A small image VAE, trained from scratch: encoder norm batchnorm.
Rows from block 4 of the encoder, named by matrix and row number. Each number is 128 + 24 x the weight over its row's rms, rounded and kept within 0 to 255. All counts start at 0. Numbers have three digits each.
# convs1: 3x3 conv, stride 2 (encoder.blocks.4.convs.1.weight, 112x112x3x3), inputs 104-111, a 3x3 kernel for each
convs1.0:114120122121125108128152111141163154141142091140146123115119144139136100122139103104164102139066125126124102131143130151108091136154112148086119115181145142139103092147112163068149139172142143105135120126125110117148
convs1.1:152140129138119119142150167146139105145062053140143145132144136132176100108122094127124129138116100135126148141114128096133140129124118129098136127125118146124146119122139147179109095075101136111112135072138104138076
convs1.2:142110153125192087153112149096146126148093112112114137133149147126110097121136158120138106142104116135154156072123112115089139101148142144126125105133112118132084120129110125117166142126135131127148111126138144144141
convs1.3:130145106143089126145113135136136133132143148121119125118095136123106134140138118128139101139120129109114116136114120127111129125162125104097093119134134077115117150148143127125115109117109126122140118126112117155115
convs1.4:106116097144103125094099122162121155131143175151055184120104141130152155176102162107111141136127138138120127140146136114126133126090124141132106147147131088132099151138163085207143098092179139151123165068158126175129
convs1.5:136126121134144116128147112136134094118156095131135194112115101133151110076104171103095109119152128124143144118138140136129134135120124128095080104132111146137109127120143095133079088132116161158177098088133138169153
convs1.6:108103108126121146159098163140116131141120098195108166145154149127136140116131148148098118114120159147088133128107158114180128120105114136129129119131150121142115119142115127091136120159182148105123123133106123132172
convs1.7:184121093232103038153160162171116122133102107159113139138134148147131149176136122128133096108125138127113107105128138138137128133174104117149121136049113101153129130123152125121105111112170112166123119121122153108137
convs1.8:123142102163103166162098124119137109128113154138114126151120149119139116104102143110135145127105145097124107130139121128135146125137094114096130115101104081129114141140127146125088156137159123144134119142154102108118
convs1.9:113122127227197122124202106125150119147126128156101135127133130145119106172097109139137164150093144126136130128140142185134117160140114143125116148141139192169138122137133125142101099102114144122111148131121131115121
convs1.10:088162166130146179105091046129148131155137119120081126169150124168154141137152130112125130092164145092131087130093112112139127127123125139100154123120121113090135131129124176124155130117164136140121123115129084150097
convs1.11:141167119125098166115176114125102122116115142128123125127151129149155165136124152142129120141130124127080140112082103113164133101080119130116135126096152152096139115131097110153149121111112115124130177119120123123098
convs1.12:104131144119166070151152127145132111141147104120101123130132130129142135140157134126153102111123129110148114098082141079111139088071097123163110132140154132117122123105126124102114158100142128082123113136123128115117
convs1.13:152145124179093209130127094112139114143067129109139106122115112112131134109125113127117113107117134136165130135106137108159122106113128099099103152134131128123130116132142108147087145121116152093131134110124133158113
convs1.14:152136147157133123137108110129152148132152101134099150132126157118131112135112124104117129133126160130137125150154141151085148114155123123137095140185099133109141157134092093098078132173168126075167124112091151117119
convs1.15:132107140113098125125123100131121114122128103127128125095123118142168112155119148151144170152112124126133116141162115126138158125149122128168139139178216110145141096144108128137083148121143113136109146117102107129135
convs1.16:140146149108150163141118126115144114133095091140139139118141127134124103140169120130122146109109152080065121135096103099115118118145134106103110118041129102125122113116129144158123138143161135153100124176131106184131
convs1.17:167140135110131114120120144129110148135136097146123090123121115112151178130141143102122136163142149134129107161151137130132190103149131097109134118114139127138124134106126168113077084137145115092124169144119099147113
convs1.18:140133142111121095117089137132144124139157121113120150150136138133144116116109158158110139133073149192145130119131116131145119104127156149136117127144102147144127121128113098189143136108120118182135111073164152124161
convs1.19:121117113147119119137127158126117133148147118140112151087071098122154154101127090152122100139089147117111092139180130130149151097122110108163162111106128126121150113121125173079175145116131117110121137126173126141107
convs1.20:161143124141077117126098147118126124153118098109146110138130125108134143144112126173124120093060100119137134102141116095132095136145123140152114149112134092126155152149143167102116105163146148115099133115136113123121
convs1.21:149129162146132114163099115103112107103103083179129157133129132132105131119138149138158138153108152137128160099127115121124154118129120158139124144100131145150137121103151099140146118132107138133128138119150121127122
convs1.22:133117133105117099101108123099149127116137207104100162121097119109102111144112112151105128127120134115107114113103128118109116134137102137134103123117130145149123165138109153103081117192126111143138118044079119178126
convs1.23:147075112162154087144173147135123119127123136104126119141108130145141122154112127130128164125172111130129134120083103135132117130159195150142076143111078131122145112135143150165145112160121099130136097160127107105137
convs1.24:106151172148143068138083037103145147153131135112139113115146099104145134125127139154127140136112146136126178159137142135095102132105148142131150120159075126090064127134104143114134125151143132130152163126132121113147
convs1.25:143098146099128121124148122155124125161142148131126150154112132092104104111139112152144116139102095088144099111129122137165156127107129135111143119121116124098163138158151115126117089129126136130144171082109147126100
convs1.26:147126132115082162092071090116130131122148108127117120095129146125142098113184144134132116184170106139120085125077125104187110132124156138143133123144165157113103111110155126136121097113143121163151096111112137125122
convs1.27:126132118186156138104054078133170129102140114130127121086104122134126116104095125110126143150175137128118125146119124181145128094123105129143142174144139116084097132122105155126110162091142157121131153163173139173136
convs1.28:119134149101127099107159089124088144134138123144149149133146127179147111112130115120143122141109143130091108180094136114151108137118122157140108142095080119099092128134125123103117134157161135130118140121129125105145
convs1.29:115138141157165120125123129128102136131164146137107145113115139128088133141135125127134138134105099153100125148107132140099109105134146118148153164150090115145143099107124111171132133141128132132150126130135129109160
convs1.30:111153147136173109134093110099110141137100140126123082154148144110130120153105110143121109109133116143210160130094126161187121136082142119118144131211152162114134120133122161089117137206145118127122108122152120137146
convs1.31:104143144131168077101113136149127142107136132142094126130147106127106137111140136130102126112130126138109110133104121111123111123150145091095123090145142164092115137122160092161102119096114140129167139121096129140134
convs1.32:124117124126107158151111105119113123131130070139169144105121127123119121103137124138141134158117125139142116110108100105117175100107131133147118154132090119136135108165128148122157133165156141119111161118141120118124
convs1.33:107134076182162133123058153134119165129149129149150145117141128126126138122151122100124091111157155153124127146111155115106120116125096079130159089097146147149112126136138124141108091110122149113177158129144124171150
convs1.34:105154179115229137136154086135113132121135101121138135125105141129114134155141141126122121117113126111103176148143131117132143104146084140091134133121119136120161100125133136126118153142171122109133120138117116096129
convs1.35:128141118143134136138139126140148132119092115157144122126129120139152149120126107117129109152133133142146141125143119138151130120113119157140097145116126126122129141167110079144122133129114160124096137113113139121128
convs1.36:104140133125140146105147114114110132105153148128119139148137116110112142150110142116129118105077134111152142100104121137094109111147128143121148179116112132142113109140134132119181120134144112162120134120145117134106
convs1.37:130138128133090134124179138127129132170119156132140129119114104105131182102113141132138141135114147131146135151152105124132107132142117089140121146182147120130163151167098114123144109200122132121150109136152159121166
convs1.38:158140149098144177122082198146099122127133157094122137117131139124141140111169137139126111113122124116114084140146153146032145111133137153094133121149128083092165128110153120119114171114116127126144126099133120153108
convs1.39:123190169077103160182035089121128128128133127117108133125135150130149114113119131146151120139124137148114144085188199106166182107114101167152153138130132153132130114137156127122086122138136074147136146119104099144126
convs1.40:109137167130075154108155083140112133148115132152121122091123099144107126140098142155128104118138088105150109127146086095134158137128133132116134115089118092132089121122097139153080117118088132107143124134133118158133
convs1.41:109142133142128115136097112135147106151134152144129152130108115119096146096105090119131137112139109133102117134139113103156095095089108139122151145153138120138142135168156182086145113126132115142112140107128162153131
convs1.42:130143120130142151088110141142178141167129088144126126127109114112146150147164096145132171145118130154128149150119160109120111147123149145136126183165135159151134137079115110148116155137124151133099146124170079105139
convs1.43:126125104126121106109109128154109151093146104120153134083104172093064073085120157110119139138115120118154154120122110138135120098128138136119122135116120121140118153176118139131113116132149132099122090121132163155133
convs1.44:132144133075137197077075183123153107137098129131114148133147144124140113132076113150144138166092174118187149107092107123179161136110133137142101082129064138137144119128115112155120148140156146126121100140102118110110
convs1.45:151133181150058087150000102146131112117146156122140130113108138121134136129116150126114105121106094125106138161156107130103144135137129143125156131142083124097102111131123144099124117132122105133152129139121124109143
convs1.46:130123157135128155136095142134126153134143134155110138146144136125122128115148096143139111146161103125148118144112115132127132115146134100101151128183166161118126148133110134124110143144171146110118107098096100146135
convs1.47:077092153013019180128108162127138162123128127136127133127105149138132120126134142119072135086102093122133138123170149082141089118107138130128127117057123149112143132104141099110113121149148114126138132140124150113130
convs1.48:162126143105124126150127116124119097140117100124123160129122112127106129114111114141115126113137125153134139143108148133148131118114081177117096151124155166151137107110116101101135096146140138120125096156116149108105
convs1.49:173131108112147130127093102141126123111143137114102140127153120155118172149101101123152136175117152155127140148148116117098128125122140151136148119141129128131136123129105094177120131127163148172137213116149082138151
convs1.50:087097146140069041207186145114147122110139131150115133117110108139110123120127128106125150148136133111107083144132121144190128113149153152155143104127114143200177115097104137169086128121113108123123141150139117136135
convs1.51:140103122147160134125115114125096130126134182070136074128121110139087201112159146110161126153094183141168120126106117116154102129106128139167125132121119141155146092159178130124164158186105127117123128096152171198172
convs1.52:157116125157120101149120145112099126138134124136114124124126105153154152133140154126157121113145165136117118092093128100224121111109112120141160141128135140186099154136121100106113106141096105114138102082097120142091
convs1.53:124120131107149150128093116101134125127138191101133109162106132081137090137102148135108104134100115132124116100127155136152109132100146135152078132098108119154131149136098141069192134153136131077147138143147121184181
convs1.54:130132133127129111116124149117126128116108174126129146139134106143113145163148180146129133109114152146100137150157172118111120145118133145123147107107144142135112118116134137074132115092147142085132157140123096132143
convs1.55:086160105163184156080176136119123126090113130114138112147149102100108151128134124090137130119141138102159122149115112160155182129128105119117086104109135168144116127141096131101135091125141139111101111146142125117144
convs1.56:129120118104163138142149130131093133142145144142142111123158131150155157143155133153119120156133098118084130136064092097146101166212142095160129141144160093083122129143139047146162093051131108132157134092124136129105
convs1.57:136153133134092105112141240118114155143157108119103113144153141114155127153146134114137134143179109113133131106140120124108126143165176117170134118105124101154117130113126121138161095083101153113136167121132137128130
convs1.58:090141123129117177135159183127144140140140135120135106127133146137117101110181128148146126086123111125119130145089116150152121133148120137141117113129104119114129158162157144100101128131121136109109111144120116126116
convs1.59:121094072113227024081118201112120108150127124120146125119154140133103098128133118143130145131064128129123151178160117124119170120167116146125092130160068147157156103150133109118110111091121151166122128113144138135129
convs1.60:128127138116137127110111171138103111128161120135109196095131095160190154165121203112127121122134153130147117127141096175114107141107139152091132120114111111136157099109155128168110143190233144138144133141127123145125
convs1.61:110137145145179109128122110137144114104128056128145135117129117083118090121127138121142134149115126143112129140113167114145140127137150125119103140116110120140107128106100149190062150105070102082139122172076154120110
convs1.62:125102102152139168157109127128110127134142119138137115145142139120133121137116156124111147105110143112128091143121152126141144119118113077122155132094119141143115115155108118138138138148168098155096150143095112118130
convs1.63:133166154147112122145114159123142125105153101131113068144122123105129114148129156122132134161146142108079147101133148137115137132117117120129148118178180150139219118098128149112085143121134130119140145117121118124147
convs1.64:127163134128159106131142131125132126128135110138139158117116127114130141124121128146112128081096127139146124133153105111112131129145121110049090097110118074116153120117113127128156108124106146120153124129146110114116
convs1.65:117141117162116149149119100131140077169142171148133102116129147142119113125150115128140112155143079143128072119121128141138086125136102104107127094082082117188127119131160123124151128073099153139115098092133098077099
convs1.66:134143099117147121130117143120147110104111115100175111140130166103123097127121151152109126134134110132116151052160113107147135121109157115135127149151134174158104134176151153065179112175120118121118122130115109151120
convs1.67:111128126112164127096136076090142137085173106133114126137131151169144118096137135151159100123164124123159132161114129138107133101120098124098108110104153143114146116160112120141123152136150129113120089140131151142092
convs1.68:134139135124133103134172192136140126123144124120123138106137128130139144127123114119115134143102115131123153106141140130132149148181183147117120141120140110134150145136135110123115129135103112118120108101116140114131
convs1.69:102127142103158149150144131130101153074128131127132106132117117151095164131147142146125129117159149126120127150158151129106157157127144154153137169214180148180169131128115104100132127132105159120102164118100160150124
convs1.70:121191152168194172098120095097124125137130146130113132137108114108132115121164132142130137169119142140130109166178179131140131130088073139149184166183186133163116155143131143112120113139119125147138130107117110127129
convs1.71:114109099120119155117161191107106143132124124127147143116133162137125102148114147113151122120125126115158128147169107139148122138157097134107128102110090117141137119148120117114126133137133110116124139124157153112136
convs1.72:126116130111124117146122135139143124126142118116165149146129105116118135134127128184175141174124116154130157112131150146110139150136122124126161157116218160170147130080086133132126134086134101138106108155144134129107
convs1.73:100119133124135156138143126082171127126093131140125124111176097075108140146157161112133162106095152171140116120123141136143137139115118141109112111115123131103162169117098157064171118157117076118161125130140121153109
convs1.74:109174098173142127081128255121126149148132118105122115179110153089111124144143146144147112122136117116124117112108102121152128096143117119129128121109088130167119122142125138157133123104116093158119114081118109104137
convs1.75:145155152176151093149091102135092143138115161127116137122119121115138103127096111151098141125134138113118116148153165160116134139118130110119081141148059112105132120113105081194078073112113136152124121105135123099107
convs1.76:179132135145138152118098157120147131085101172130148113129153112122145133119122111139124129122120150120092155141129103132153138136148106139124157125141123111115114160138140124120118176117198110150119085102133086171130
convs1.77:145097137086170101103129138125112133133103158146126118125139112152114131161114169096124154132160131120108147132122120160111125158207185125142156098122142130084093116151068093139139157150145131109091138167125120111122
convs1.78:086139127159102181106193088091123152098126081122142073129137126109162111150149103139150132124145106168139124116167087144124133132136099133129098117104134146157176149149121163133092135175131095135163159177133146100118
convs1.79:135137153121098136150141140151128140158126082158171084124179150164106157177161085149125143117107151121104119139145163163136153151107124117068128109165118137186129142112103086180160127096102159172099098151207134126126
convs1.80:111115124157081116108197117115137146125125131125096101123120125113129131145126144109113123136154117147174155121130146151183116114109113133129118118122127126189176104143112134069168118151161123124138115115135108112155
convs1.81:099148137161142158135149117134099099124115166096117143132155140117106170128116076118158128143111134136155111131129161143103105127158122116114129123097144150143110134098131127177172116137139167160150120121089176107091
convs1.82:126123137140116103119114126115141143135131159113118133120121129116098170133128138095101144105150080116097123127143165174121180134122084130131083108157125094119119128152109139083116141154102125119136071097161164136149
convs1.83:151099134127126109146137115153116120133148126125124115130123123120144141127125127123121114139157121124146138109140181157077204143163174119125107143131095114107147127152126094212110140108143153145125118161120139132117
convs1.84:123098130100119096152189071135142162130123109127153127146145154125102148134141146129118195178111102117141126138117136128131118113094127143157112131161160107137113133162126092115138110152120125126115161154103135128145
convs1.85:131118108122135121149108113138138159144050193132128141151133105142122166166122090171148118116100140127117133132113116143117134119127156089128110123171143122122109102122113128166183144160211133080098132171107094118122
convs1.86:134124092116105104127197112103139148104136157095157130109145151183132101112095116122115097136082112134130139102148109125162110166133117101155147125150148113138131135154133127086172181137141094114069107104084144083151
convs1.87:128075116162098091122195153104117148124086147114141135149135133116114144115119147121112131132133092121149144123108121087126052129094112135118095147173110157200125129140126134141127109129103132144122096111135123130143
convs1.88:107099141128103158123156109129136096152136093119156179119136127150120136131097097131126114086129144116116103131116127121154141146097112115133108145084116152144153109111159137165194087114138132163079072112119134104122
convs1.89:126145159138201154124124117125157096119098146120098107159117106130111147099122158092175074101106162101112107141144141149148168125150122132163148136175157110134109134129137142129153126112173132121082143158129132145088
convs1.90:157090047097077166165182146166148112110109150139129131140110119092114102175134127107142118104110109116127131136115110121095151136155124099153088132115096116166142123123119118139129141157115150112113114120118124139122
convs1.91:130114140166125110186081103124130104123142150124127119104163128084145132156147170169113155148136162138126086124123123136110131152118153112134126121101095117185109110132129124121131093072093122142114123138125110065147
convs1.92:118140103101112103137144111143164122089175133134125137114113155083115131131102107099105133097130108108142141130132126106116104132125117120143110145123127120119100131121107106247104161118147126065133125131117126111148
convs1.93:109131150132127187125029108120121133138141137118155107107149128154100119150157122157136120112143127128127121140104151140140164135122110124100119141140127127144120149133144124149096148100130100142135135137175121081120
convs1.94:129123130135086147130145132128105139134054113080179098154094169129118092109157129163119114101115096125169145138104144136123141115118126129150115107152137125134147111160109108091115191140094146174141141117147141116175
convs1.95:115134149124142111128146126113141120122136115097154144135150131131123124114124104153114159137144111148138104120093118120127129165122087117134125121075110142179152152130155146153093144136199108167119099120161136118143
convs1.96:140144152140111135151134117121099146131118163124095121132145138116086124116136135125119147138063140113106127128149105150126155131118131138125118131113117124128116122107106155104105161115125110137123127091161144107092
convs1.97:163128135138155117152034197116102107125112146114144089129105119110140129091154123090141155120099156143158137158224125165091121125144130119149123168119147155089130126126146131154148103148119124185119116116142151106167
convs1.98:135134113140144080091079120125126130144145148116113113114133139141090160148104144138167111127148079141152113114101108115122111103106131115130147119105135104158177126140119160177159125156131107144142140154142138120162
convs1.99:119136150107177109123126163084158130109134112124102115136124146100182117123138128112078176099198143130119132124114153102165124147142179125132154086165112159127119124132121210090145167146115124131129155066222099133138
convs1.100:130125168099131101108122126135133139124101141120104131125148116149103142160144101136108123101141111115116154127135133155109110133139133126137120165172172165170126144119105132135113095126108128153134123135147139151128
convs1.101:157135130125128099139101149145144101150158078149083048145133150141155102129128145147136130161103104141130158113142116122108122117140124109142142141094117135122147150094149101147154065049129162131107125115128086116092
convs1.102:133163143097032166191104098130142124106121125103128114131119107118165124142113148104130135098150130075116157110111115123155070169182122140146097129116105144131119123113108140139141110111125105130115125161095079111140
convs1.103:126107131148128121098128099125163133126106124104139142123112149127141125120135115107135149091126124106156150137103117125106109169112125114130111099090141140151171147116127114124131118175119127131133162151119134121110
convs1.104:069105127116070244147173072105126152151110145104137140091142134126113123126104115142171144176122130163127154127137130122198111105103069125153081149158137122131120086132132142118129107089141120129139137128134148140119
convs1.105:165138129116130171148104112120144121101118109118096072146127117117107172154112132123143132138106120154133132094099111123143140158115130134142128098109120164123122102146103143108143127110065099091114111135088086028131
convs1.106:129149134137144075140125097151113122146117100126108155158162129122136133129102104134156142155124148150113133114115126127107128117148124096114142101134106125091091136136170131126140136173154155153131116141124113110096
convs1.107:151122120142062160172184128129163132133124116145143144105149106119130128133136126129189136193083234128146097155106132139125088076106128117121114092124125138110103103125154124096169150112143120120101150121133124159114
convs1.108:145122102091056047077134196143138111130164115125131154144131089100148123154141142132101112129097140098125117094148131126183103127107040108122165153140120114087086138146139120126088122093098174126140147141101120140109
convs1.109:175078095190151119145145125119174062157125079100183071117143145151113162131197127133094106107117139102166129113145107130085146148165150138108146152125119113149164137123115171061157122174096129134108106156069136110091
convs1.110:126143149116128137119121153124137114087105131119100135087107118154091115142154131134127110113162192132101115113107117110133152120122135142097131098114089173118075142096147139139107123103075131107122108111098097154140
convs1.111:097164093142144146120174149159106121129080125128104118123160147149132139118135134106134119097110126104146110130134127115090161101131145118108133084104110144104159145138139133056150122159152120147132126117148137146135